Weights of a small image autoencoder.
Model: 48-pixel images, encoder arch regnet, encoder norm groupnorm, encoder depths [6, 6, 6], encoder widths [80, 160, 320], decoder norm batchnorm.
Training: muon at rate 0.033, 5500 steps, batches of 256.
Data: 48750 training examples, 28.9 epochs.
Rows from block 1 of the decoder of a small image autoencoder, named by matrix and row number. Rows with one number belong to one channel. Each number is 128 + 24 x the weight over its row's rms, rounded and kept within 0 to 255. All counts start at 0. Numbers have three digits each.
After each channel's rows are labels from the 100 images, of 14848, where the channel reaches its highest value: "strongest on" is what is common among them; "peak on" is the class under the peak. Only what is clearly more common there than usual is listed. The data: simulated stained blood smears. In brackets: how many of the 100, against the usual share in percent.
# convs0: first 3x3 conv (decoder.mid.1.convs.0.weight, 128x128x3x3, each kernel summed), inputs 0-127
# convs1: second 3x3 conv (decoder.mid.1.convs.1.weight, 128x128x3x3, transposed, each kernel summed), outputs 0-127

convs0.69:136119114117115124133134116101115088145129144163065116114143101161091137127125154113157103154100117160124101119107110101116147113135079106104102179113145118147133092105152152117072118136147148144158113124112139127125195089130155145078128133137130125101125137155077093090105121107111114142157099104106097108118151132185112088145141111133136130156115141131134114102139140123118071167123
convs1.69:121114190135122095119140086142061122137148179107134142139120143111104133096088109107093114104134121157147120111145159133116149121152145133160109160113109122111108137153110108090114162139080103143189121180144091133109121111157169101110116092113114116155137139117137105120136103174147144110117137131113142116132089090098119094145148149105090125123130151102158154086140134112105151106143
strongest on: round nucleus (100 vs 14.9)
peak on: nucleus (98 vs 4.1)

convs0.71:078114122136123117147126143132146141115114130131084158112159166077130122130156090112135127112121115171138131155127129089105116150147088080123100132095118133104161121113096119158155121131141098141165113173144150104142125128080083130118104140151144109136130124161115133071104133121124096140127157131099146120157130178134129124113112123185152103135110159159072100097097127158085137148156
convs1.71:155111153165157144119124122103130105117095055166106140116152113181139164157137139119138146141168127086155097150081135103175128186115124125115080164140149100148140127092159123116128110160137137072131143124151136116133103120100128117119118170119088145155125156130146142108088116127131154164127110110113114119120125159116148167128101124161119153113146092117134125169133094116155119153132
strongest on: no large cell (59 vs 14.4)
peak on: small cell (61 vs 26.5)

convs0.75:135142110129112113114151094133144103154103117116129162154078080181066095121154127135115130114106116131111089114126101175108098126135132076150124097098136109105138088135143176114107129128115132126141106096081112085098155122106123119121151123118164110114141097147103158111150135119110126065119171127171131149114135115100148137144122113114091076141159124115132115132138130143084115156148
convs1.75:150120139075131163155118141172099144144173123086127140154160125144150158153104112109150122132085163113157157134164145131115156133096141129116140159114135177083155145148135160171170108098163126154128131128175120122156151109145159159139143095126115155097131141153143110182106149143123081110141097159116148132133131142117097119174151159132156114122133158144163144132118123103152120148107
strongest on: two lobes with orange grains (99 vs 14.1)
peak on: nucleus (52 vs 4.1); large cell (48 vs 10)

convs0.100:103147143133129127165153112085170120083138145096147162165131153134144089121144115164152129109118150128153134112154107149117121078136102084110116143112121082115139122173099126160144134115108125117127148088100110087142143115125154068121106095125155098136108098124157100080098084128094080124126155125162112128119086109119124091097145165145116135121130122128113076120137096141143109123132
convs1.100:120111133103090140115139123144070105120145116123134092142146090131088126096132094165141140097137151156141140148122137098093091117109191117149146120093130092132119126112154102136132125132134170136145117113148168125100111143131100122118156115120139109129102157098086119126173172153149144086125118075068137109126154141131154118140086113162139121122095141131155132183081135115108109156146
strongest on: crescents (42 vs 13.9)
peak on: large cell (33 vs 10)

convs0.44:107112155137130146129129149135162160141132122114125142193098159159099147109117152114132121135089118150093083127112127124114121137189149123142118164173174120156101132143130123077084126138121085127136106070141125138087116104114101147120124149132101106122073088115116134147145183155135116137116117127093091109126100141123107145153127094089136129139125137135130099112167076132115112157119
convs1.44:100095139107126125129139139097119084115130102111137119113148108117114112197164141144100158143129115132135127115120144111147114108197138144120113125087123131130140106120133125145083141097114128090140103160175122167173089136154185132118150174145164102121138123098128164149148134111162145155138113166088152111135161156104121146131125132155114147105104122136143148107109139119083119140193
strongest on: dark grains (75 vs 14)
peak on: large cell (70 vs 10)

convs0.92:133118141152130154133150113146191093097122129105123121154123183106144133125126101118100153129119130188159139146113150121133136135162069118118147144124147097185150093148134120135163146110128102145166115160109077122153108144151156125116148134139083119157124125131167141155131076162138141151143148102089134146163139187136135086125096117157129128133119168143136116122120095093138110117151
convs1.92:115143097116133128114089153102085079142076108151139108149125105121118145086130105119097140150129118138155160093125146106123107134090126139140120105122136101126106122158155076101146126152184150127135128083138200119134136151080095128084071146118171164126116106117118126116139128111160174118159159083121092142112117111108110112133104130133113120143121133105156117117131141109105153137154
strongest on: round nucleus (96 vs 14.9)
peak on: nucleus (96 vs 4.1)

convs0.108:147099152135149126113121075109104136159122139156094085145151164134094135131092063101101122116116116130126145118124128120149121097145111102123172160138154128134136111135169126089120129133134087120158125108118118138103142102125111109151130119154012112105131135135133130106149139115149147112133125080126123131157099126158150113158151097148120156107119114127141126066107117103168136151116
convs1.108:123130101166089108124122118137126116109103129131093131106168149105126121186121109111153145122120157191094134142120112117122154103121139135121095166126181159163174152101119128142135103114124128109107142158144130135105170126143102137100123143096131143114074135131161082130054146136108109173109135094137127138145121171173139074121104102133119140109145129087126119126143115120155127114092
strongest on: spiky cells (38 vs 14.4); band-shaped nucleus (35 vs 14.3)
peak on: nucleus (61 vs 4.1)

convs0.18:159145108101140122128135121130158096147103144137148151125116114213133130123126131129136143137139085148095128094131116139135125127136131090133144128154138137128138100133105108147137056140121100156144142104080096147118084120158140108134123099145123158145151139090140113129125120125158136122164112128095173130005172145121138130119079116138124129128136121164132112128113121138118109112141
convs1.18:143090110162111124112141140114140126083103086112118112143125103060098096128146111130148148116114170161139126127140129131159161127126121132124151156111096110091143137150189161116146118102147078077116134181152135134125137109151101099175141125137118103097116142113105124124125137129102094131116126111148160186124109124143127120181129125134159110150167127087110138141115088135113157147081
strongest on: discs (42 vs 14.7)
peak on: small cell (71 vs 26.5)

convs0.56:133133116114109165132094137095119168122159138107119129114101140129108128115105106115111104070115124177166124108114118129122130100086148094097127172115029112127097121138144135134124131134142101139148108099117128107121116070123104119116140097088097125113156126130100080130093147132180099139126113088146143153121128124095150116116165172105135121078120140126120110104165123105116117128113
convs1.56:118107125143144101089114152141116116121174149169129135126109111175110080115149160132091112137128135137078112137149148116140120091168129167175135155145140122136145120089096142140106115109119142137130140102125093118137117139148129132139098164169165134119070137121079153160104129116123165145126092174143122147078126124139115129093100065108103113106171123134122150100131154165112120157133
strongest on: crowded (65 vs 40.2); dark grains (64 vs 14)
peak on: large cell (99 vs 10)

convs0.112:123164136158118091126162113133159085111116157147148082107161122149116093131146073115105154131159133090149147152128165132135137142130115140149138100113120102101103131109178101121163128125085134121148148174134130133141167134133178090131093097129135103151166124123140102176119143135168099177156135093105153163102121130103149119119141096100107094143136164123143093114141127104136140096128
convs1.112:103118167126168130105115149102085159133105081098098137167107152143154164189101134120135154151119132119122112163110129098138142116103110132127173108116112175162116124141125111170089069119115101119111112154146131144188145122117145133130175138120162141151117152115114146144153094086116134122102133116126148103154103146153149100162119117155119141107145094172155161115144148120105107138120
strongest on: crescents (90 vs 13.9)
peak on: small cell (59 vs 26.5)

convs0.22:127145142140140199126132151111123109143116124166113134143153126117142120126134067114153152107117084100141130124160126146145125139123131146112172121085100137175137132127111111122106107124134117128089121107104142170151132106135151117107139128137021107144119128125181116119154136131152155120107139168089155131128151116139146138126116113156126102088123143143108126072067128116097093122109
convs1.22:134132149156123114146150120144157171128143140170099089080154146106098126137118140128105101097142131146128130174106116097171148093148106079137115151150171154160133138095110136147149123122116174103109091158162136134087124143105106147114115102118159129114128121123163097096109081157103078143134110141139129144132125159159173158140110093135153150081164109143102103141105104124140113127112
strongest on: lobed nucleus (65 vs 14); band-shaped nucleus (34 vs 14.3)
peak on: nucleus (96 vs 4.1)

convs0.9:108097176115129062124146104112153122116109142120129111147136094112053100087110131113099093130107132152125113104119127121120135053172105128104126105076121108132101073106124089161132136149095113138134110097127105121122116094120118085135137103125147116121142089137103107113116135139091095137118135111107099154129128135116095140145105159097122104126136113096087142147136100144133175132143
convs1.9:137141170105116182141120139155161142146156144110107110086168095130155130143143132129126108128144125129129135151117074169151152117126177131146141141133161131116126142122115146155175123081073148146128113129125150077154124100111109140139101130114137136094058129104137143109093139142151104105130126119130182076122139120156128135096145174113127119095175105143157114118095117113143118156157
strongest on: crowded (69 vs 40.2); dark grains (42 vs 14)
peak on: small cell (56 vs 26.5)

convs0.123:110163120133127117150129131128100116140140094122138116135162125133177152241130126119130110137160135122157119159114127137152146115150089155117156169071125147135137147144153113103134121131139166089124104097140129105148160116134158118138140138169143140136120128123153074159101176117110136119157133120133140105104082128139134112121121157181130113160162109141126130122077126109091152101120
convs1.123:091119150161135134137135162130124107146109129079143118146107115133115129101163152137163101154136128084151134067146156139114109148142148156166111081126151135090114094123125149157102159131105115124156116147137150158121105125182139082106139134144086125118139087142142115086115100165142161098125149124093108119127102130137141135154101158133091144106159164106165092107129144076124090123147
strongest on: dark grains (40 vs 14)
peak on: nucleus (48 vs 4.1); large cell (46 vs 10)

convs0.23:133142139115123098133125082102114116142142118100047095077101144122119123108128120133137161130080150138109145157113120119127135160132097141107155168140130116160143126133133098089124119109134116165159131137115099129146112102120116133131099116126160133127131100132178080100160158158140128121149100110120117154134142136135113083124148099114111130091156121135113046168110094108126188136097
convs1.23:168122157120091143092131147135165103145093098124120126180096146112124142094117120136097142123168154160129122136139140111157123081116086156129165108104119126099147152146135128148161161109130101102098109150143151145105132161113067105159128120081123172117097161160100144112110123137112161124132144106146094100103152094169179111110106162117133091096140139122144111153101143125117134137127
strongest on: round nucleus (40 vs 14.9); kidney-shaped nucleus (39 vs 14.4)
peak on: nucleus (39 vs 4.1); large cell (37 vs 10)

convs0.103:089116128143115109132137096136107048142126117099119112134079156047123103120138121147123100097089138147102119117121119099093083121131100075126138136173122123144128108120129118162130086121116103149102101168087088161106102124146141120108125109112102140137123117164141132117108118145178108134112136137112131073180139124129145104105086112108126132142138116101123144101104135109152110117136
convs1.103:123176103123117109116159156095116154152093169150156113150170134103147097121176081145152123118136124121104170091122119087100110145125125124076141099163138119139125118149132133131106097144122117134091136115107156100125138135100135122089157129132106104114097137110106115104107157065101098131080119113122167123117093085098119122112153131078146132163115123131093128141143113116117151127074
strongest on: no large cell (37 vs 14.4)
peak on: small cell (55 vs 26.5)

convs0.78:144138110137138114140117180132154134116131123160154116128138108139182161140154145108139137120152128152132113170098163106089163130118139144111125119127136088120152124156108136128131132124113190169111115141118175147179127133118143124120156151109169184165103134132105124141106151139114149145127114152093085126105143102054110158157176107161119108124114146156129136165159137148090110159131
convs1.78:169162116148134132126146074130147167132127162140095101084171099080120095162108108141124154121112105142085109126101078133136148084157130143163130150168126104148144155110118125112110122133121113114131121153132091112107120108092089132167118154122145134167128167063090131105107098144106134153110145127133135134149116136128184112133107084152124118119128086118099125132119116115165114104153
strongest on: round nucleus (82 vs 14.9)
peak on: nucleus (79 vs 4.1)

convs0.52:100123146147142135147120146101163134177115157073156105050139142062144116133097101112127143128142125096098131114160135126101126125114146121127103058063110146120123130075152126160160087131106124122106118147121169097114116109143120119082130084124148161116139117120149108130132112142117125122101159145123165108135139124112123119106135108143094147136133140125099084133119125126147176113121
convs1.52:083085166128133123128123107125089081149101128150170091139167093132103160177150148115144112111150134131153134168097147123145144145152128114150127146091142112123139112089130148155076135164090174131126122166133136140120150137146122115111146158148132122119064114122133122130173158132154166125150078101111093163129106124094141119131166157138097175127134093101119125128151132123100128116135
strongest on: round nucleus (76 vs 14.9)
peak on: nucleus (71 vs 4.1)

convs0.98:112154116108147121125115107113036116112119125131097073124148154124134133106112123119126143158118115136135159115130127150119123167097110137136137103148155129106090149053099136223127115123132137131047124118107119141116112161139137140132135135132144118111128111114135121136137150108109119135147140123130143124114122137127141075119154175149174152097126154196133132138119109128133115138146
convs1.98:150133124104143131100098142123131115168113147146112115107118151120119149143132134161171137112159133141142183138113082125100089157124116112123138120102152131084121120139115157104093090127181115163127158147097145149144093046104103139126124155130127156156149137111154139157122150147136121115117088164171122123139147104137106090126107159077097159155130127097133128146156156138166094105152
strongest on: crowded (67 vs 40.2); discs (42 vs 14.7)
peak on: small cell (95 vs 26.5)

convs0.42:128142133115089164143163127130120131143124133106118142144122090135174104136089138085137099096138122143154159145137114147129135148143126103104090114115082174115102128119113152105116144138147093136185133114135118135090128084102128156091147165119115142130091129154174135147133128140124120153092133119156134145129157133155164179118063107146109182144116130085180128119138096126123163132166
convs1.42:128142148116151115128110166157134126114153088137151121110108109122165129134137188124152108134084126169114129167106155159161086169148138140091160120117147117131147141146101141127197135146141119134125139147148118084151131124121109104171105119146146139115149123077155109124095145111170129119184111168145161116123116135084112169188121118139127107153123099135132161101142156118139165136119
strongest on: band-shaped nucleus (63 vs 14.3)
peak on: large cell (75 vs 10)

convs0.65:144114094102143080127129159091077123142106142108127075110144137141131152117090133134120125110124129138116105109132108100119126139136042162136144071138121141131142131129128134176133125119109135133076085135128127106144123117140142121123131114129138142119114100113136102116149132122114121137126148163130109094115147127125148116198160074128026132138118172166118116129145144125135143152128
convs1.65:103119134135128083123148154118160153146131123136074110140149175152165111143156133158136117106143184140120152082094109133147135151122114127113125141126106101132116113117100179127140124112131118151083116140136136100155126141164091118112079129198101117111116121128169145147097121138191172113079131100135138150125161126138131098130115091128119104153117094154163093119103113123147160121148
strongest on: band-shaped nucleus (57 vs 14.3)
peak on: large cell (52 vs 10)

convs0.26:101117127161120140137122153113165107117129156096140186126117102153177086127117124170140136106131076099123122097086111125146128122100116134116122100094105136106140122115130119144107119135121088130126140103095135093082108091148143094104115071137054111129121111158086124087127118140097101120136155131187122111106100094144118139140160091102107144143117150134104127136124141106090105141117
convs1.26:130104147108130138103129125139105126165166107143128116123120106170083144122078125113101122135137092153111144163163134141125125142161114090160113125149123101095129144109122115108110085142117141157177154124101098079135111144082123103097099117087176151131128109138102135099139097153113151154132134137079145087145106142126127134140114192122083148135109131085135117085157117134087123113158
strongest on: two lobes with orange grains (100 vs 14.1)
peak on: nucleus (69 vs 4.1); large cell (31 vs 10)

convs0.110:088145125106122106126078101104126158131126090106109088122066150088110097105124149099117129141082086081098139045144091138122091131108137091131134129175115146130135086139122149080121120125138114113121129112129113101079108132121138142145133083105118109118105111159129091097130111137116101120128121128107096136148140138148084126113090132098110122104139096099127107126112111127130125137092
convs1.110:177115168107124164110146098166101092112139157121150117116143138110098131132149126117157126141152123092085146141169115124098138071108127123125137138100143091091127154125098137173122129130114094152162100083086167155135157106105148098141118101123158152140128166108119173110131159123147167107126134151129142108145106107147101157139182138097126127147147132180114130114126082139133097126102
strongest on: round nucleus (56 vs 14.9); kidney-shaped nucleus (41 vs 14.4)
peak on: large cell (88 vs 10)

convs0.105:139114160162178062113162125100146044137115125132136158119139129184158113146111101152141144117151183131128127128115149122108155135124118151184146150121149131074163142129149130136143134130106116150138142119121145090140148151135130132130103119182158132134134105128121090131123160111104135104150116084117148143125097147135111109112169091141160117129095155134095143139109155114177133115140
convs1.105:135175131077138181164118146128129117126149141142190152144163117091126151073170140152122149118153144112156112160098122133130124131129114103165142123140159122166147144136087097121125127129128148128149121146171112110134141075126157057135115156109114094116163140093132124138131099115144131167107110096112118104114133157117173119159106136142114120174112143144134106127123136128107096130180
strongest on: dark grains (60 vs 14); round nucleus (39 vs 14.9)
peak on: large cell (67 vs 10)

convs0.111:116117173140135048141147111126163114126122103112098167084142129153091157124137065113101118088111167129122146159115128147081135056124136109136131130113122138156129125128134134120100134135124143149138145125112104095108144150122108114118116147141119116124175120112113125111147149145100094122134097130142098148138096128104056131144162121118130135090133131152049126134098099117142124142121
convs1.111:124184150130124141093147173161152104124142171163094129148150093129146118141092150150100108122121115148153136153102153104173116144151157114124179143117164139151142188123135118123145128099133101190129133129132145099124105126080120109109125084152118159112128135093089095122142108152106120129113147122171132063121115113124124119168129135118126177115127116138119130110121140133129156112185
strongest on: dark grains (42 vs 14)
peak on: small cell (92 vs 26.5)

convs0.127:148164118144094072142141108070170098154100154123148114086165103112158106126091120114146158119113085101146135144118121114090132146080127123121122124075156114127090129100085098133126133112129139151135114138102109122169100149125136146144131134112137140136161167154094127134140108074106158095130171146148144115134165145137095110099156136153119106146085126136121160130098162113126097120139
convs1.127:106123143108162120073140148136137165102175125139137121164157122137138166141070152108080139132123094151106181130105136126178114089135112150115117120128089142165126163103116141138163136127166131121144128090110157146121127131102152138126163115111154117152160094125120129139106128134124081137139113107145169150153089097143127150142090133129165163129166116120107132097127081098161161102133
strongest on: crowded (77 vs 40.2); discs (75 vs 14.7)
peak on: small cell (100 vs 26.5)

convs0.60:141131139154167106139147090166138089136145113109143138144133160126137129141107141138108126133120102143106122116099131110130108117132125127147095120182130125167112142133200106137132121124118111083116120137099108146092112113192112114113114128181205146115135104102125115154134144136181137109129119114138136109131115143106075133132186149071155177158118120104135141103091136122161117131105
convs1.60:133115131085131157148151129149123132117161158135140079117153101173116119154158095147152166123111126129128150148120096149160182117107145161131136143174144098115153148134155138175142131129133094166127132144151135108134164122142139097119144075092053167078133163120143114111110113126148082137107118147163167111133121117135106128136108124162126136140161096107145121148094097162132116125107
strongest on: kidney-shaped nucleus (70 vs 14.4)
peak on: nucleus (97 vs 4.1)

convs0.40:109114098129098154138117088118115131100132138130142083114094148118120087091092129155145124140081098127122174078125136107137119150105108107121143113115107141159125086132108131094186118111090101130121144090099115120116094071138147118111117093122121126115028091110147108097108115148141100113111142136125127117148110133111143121145123150109110160087126118116149106094142101131146151110130
convs1.40:105080146131104120128131099132081107159107108115095143133158157087141094139156157109146129106146120140135080147155109153108134112142159148136109172110128086114143111104134140116089139122056133141175097151183131139121105096170132104150149141093107124102094136141121145134150129142142141150067143130125172138122173124149113104159157100110113095143138140098124147129116154111102106122135
strongest on: kidney-shaped nucleus (65 vs 14.4); round nucleus (35 vs 14.9)
peak on: large cell (92 vs 10)

convs0.99:125099163122120099113122123120129143112084130139171130119117115120118151110135141135102136099101103143092114089112125128126111070157116146126155142117154131118144121051104115168110104127136096111076129075120096085128153069130151102141109126157138132085120108100137122075138159147143106123122110123141132103120076167133112152147099165126133138085127099151101131092117135139115146130168
convs1.99:140095138132142141152131094110106120175125164114099153143103117149069146153108114078149113157180117143164132127158111144122155102105157101174113144111158119133123112099163122146134086074095159156156117102143148123114104134154111127118151153096106128108101106164112146132116102099145151099116155152123136159119164117118140138133104105098090137078164161084115122130116146110145148119142
strongest on: kidney-shaped nucleus (88 vs 14.4)
peak on: large cell (93 vs 10)

convs0.83:188187138133166127116152141135126084138085133138130156123160092154137179119142144151134121139150182148135102137112153113134136123151105196162125135121141142141142124141127107125120143103104188099089108164148089123152121159144194113123142192151121133125161126100124111163146112116115155140132101139107165145095137129141137145152132139155120092113145170140130136129112131142120129122143
convs1.83:100120122134098119138113132087125170107122123154158153166155134110135116144115115177178120129114116169136138146122124145088172145093097112133128098132130153131122142113097095125093083171118154138100105121156148132163163068130056137145121171098139122124152115092139115134140112137141106141107115141159086173092114155099148134158119131113092085123130131147135130141144167134109158129118
strongest on: spiky cells (62 vs 14.4)
peak on: small cell (58 vs 26.5)

convs0.14:114153116085120205124125128111123121150113128106122131110129129080174096116181169119137146132131145131130108137116130154131084097124149132138139147141152110166157123141156135145132145147128159117179150136118167088143099183077149146118134149126093155134132118088066114114108164110118109134150149073113135126162144122106118101137072164139134131127116137154121120136154162103124141143135
convs1.14:123158136143121109139128098114172129126148110164134117132106138199117173129125129108107127142122117106168143146099112116145145148076147111171086116168098115135121083145105154164160165130125146084125115144119155102149103119097093157106125137105172108158123115165140162127143126141134145121136106170107104140124129115087122147143105111128160139104125102126103158108090102108177086146167
strongest on: round nucleus (85 vs 14.9)
peak on: nucleus (99 vs 4.1)

convs0.94:093139139098140122131124098161162032148125134139153126158098135097155106124159164178127111117134128140127128106113118100109107115128119143125125131132128141148131103129136090146106079131104136119136131235093087115149090123139117104102094124163098152136114104146122144141104149117116099146112136125167132124108138110099148122117106135115133102134131116088133110114136147074138123112160
convs1.94:139136129155116082105145144111128088154137147121140107106173117166144143128165121121134103129126137145100118146096085124083147130121105163131097081178141107124126097119141123130117087182106171126115078116107176146150158172106149152139161140118129119096134114118132098175137093093133169139083114148123135117111124077119105171132127149089149120121117142119111173140112126128128109145108
strongest on: dark grains (54 vs 14); two lobes with orange grains (32 vs 14.1)
peak on: large cell (65 vs 10); nucleus (29 vs 4.1)

convs0.114:137132164112126135141144169161156144116127105115125136099125153142116132129162153158179152100131112122102093148119133131134128184112116152117115140202099111121132143133168140094033121107130107118111110116128113119156105088159125134111133133110142124117096121136120148112091122118112118142099101140096120100110125125129105156175118094114120105158093158120129129156110109154086060134120
convs1.114:160175154146139132123114124135149123127134133147149124128156100134128129100164114149092121131128144167125161132121142107135126113124158159108163152122137088141160124177084131160180146124124077155189170108121174098116139100033111140141116129127158160137122156096108103157155153145117123122126116123129129122163121104131128150099143135110105160108169098138141119118132116116161100148147
strongest on: two lobes with orange grains (97 vs 14.1)
peak on: nucleus (84 vs 4.1)

convs0.66:101120135128105173132142114119129077134129108124109112104139128131128103162090132134126108146119134106159183142152109174137139121098138133155109103129128130121143136114141133104146122135141115171125148102137150106085112133129168100079138159158132125116162093120075123106135166140130104082154144107152141108138122129126149033076106143141154106129125143143100084103126064114124110118145
convs1.66:146093148138132141116112141103109141149120116110103172125129154127140104101126113145177118086129158135150117139108145126126132112139134097117110137075117107141121119110129094130165155138095128112106108131167115158113148130138106163140142127122076115152178153158152135134111097115120128080107140136103151086111115165108168174167098115134108106152132142175153119138165178084075124107082
strongest on: crescents (38 vs 13.9)
peak on: nucleus (32 vs 4.1)

convs0.29:144161140127137164142160139156146092152126138091103093137131146155102118094143139133146120119144121176153079121105143123116111115139108154156123127138126107117165100152119128121069133132136119100126089126120116084123095172165146135115150120137135157121084121109118110118125133113045124116120068149120067130113101160113137135154150122158126114140123104141102125135131065137070125133134
convs1.29:115159091108143138166100111126115192095128150121157143135127107116118137117126132129144104121070148158132121132094160130132108164169133136106116119121150139139131137157163150121203087101128129111105135133132138156145140137072150155121097114168131136135165138127115097096135143121138083136142129100130147106170096107133058149082162156140137160162137125118108103107116120100154121149129
strongest on: lobed nucleus (57 vs 14)
peak on: large cell (59 vs 10)

convs0.119:156121110121116092142143118090131115126132126102142142154149099126166075116119139093132133117144153129133149129127123163121141122112175140118113130093149135136133115043127124207124125148132133143171132140134134149105110130141125107160114136162132107132119149118093118127111126115060118130140129077140178158131137077132133062116119174130169117097140099142115147141108137100141093103136
convs1.119:129131094100138142133104103121104116124107166124178141105139131111118141130115136125089183131105092100117079170155160139097116135155147093160105091130168140153134118131172108126092114142132152116162129113131113145110138148083172112085166126091172127151100107122094098100161121108067103142137126164123100132134142110099097165089134123149126155112100141110108142138136109131124104134106
strongest on: discs (40 vs 14.7); target cells (36 vs 14.6)
peak on: small cell (80 vs 26.5)

convs0.32:146157128134136150135120113122108108177114144127124140132094109148110129108121158137112095116135151109073143105095123133092110153126105100142125130095105160162126139112108132126180127133133092147031088108104142090117161113130132152086115164139134122127137152116135140177142180134156149111136134127126140109129133118101124073115115092128110126106126120150096061099133155140140169146111
convs1.32:125142084147125080119146159092131149101085108112095162124120123150142082123105097138193144102129158140178153140177152134103169108129118111108134148084142117103123106131104119125106107146134109154101124142143112135107144136187101113118092133160079120116133109146100121146134144158108078119144110127132180105085137131123129153139169150118107114121124127130156151119163166147114112152138
strongest on: band-shaped nucleus (64 vs 14.3)
peak on: nucleus (44 vs 4.1); large cell (39 vs 10)

convs0.64:113131078168147090134124160138115127123131159147129212159131130128103121093134109126138146041123126140130124167079103117158149138148134169123154154085117119124153141161131116157137109107088137161105130119141131049139127106095157121141136140157137120123112136126113084163141109131091115131134133117155138144104094119115148112120176116157143105150148132139107140129130156114113124130111
convs1.64:110117148112118147137105114071118103089133123106113120089141075157136148117094131145093141147131128097164139131131089143108091124089140107172117131148131117134122141113115066153111134142111164103143162162112163114135091149078134160119131127097126127135091079141115171090159102106137164133124120122137118111146182089139141153079116118139097118116104146138139128120126133100091123082142
strongest on: no large cell (32 vs 14.4)
peak on: small cell (81 vs 26.5)

convs0.122:132114072115100126128143122090179129107141143097145098164105118138082107094095155106113122136092083117119170102133092118116130092166115123122141146145133117141117110128121074121132152144117144111155132134085135182119095094140102121143130118138138129106146124149072144125100117167117108141180094118127094123133116093117066098107135117090132084121106108110139098135143116109119113138092
convs1.122:173114170176150075104147115154099114107145163110110121124135122118115142175111091110171112110108121189103132091116172119122144143116129098129127135137094137108125118101153149121117142129140093147111141151082140141113170151135143106124162113142145159121132141130132107136132145148127166085127143149114109125155076165126142095097132149114116124083143103092148161166131108159078104107106
strongest on: dark grains (68 vs 14)
peak on: large cell (46 vs 10)

convs0.12:101123130137145087109150163107132104153134119147143181148100137104096145101167095114133124109129126121150108123122129156115107177104139125107151182124096112089175155157092108091134134150129090109117149125068102084157089118161116087099126076126064107125110155116149086150106132158117132125133129120126145133165167150130107095121136118117120144131140102130127124122112155120110099110127
convs1.12:108128130104112095149136127140157136082138122116140107108143138136097097202089133126104114109144135146076138127089136105168100155219109114159136140112118108134136139098158136145149110067119124127119089123145130123110124159129121145105110148142170150103125096132119188144140115121115124119134157164167113091119088104143143138088116118120113165116123125153080129113125125102120137142121
strongest on: two lobes with orange grains (62 vs 14.1)
peak on: nucleus (47 vs 4.1)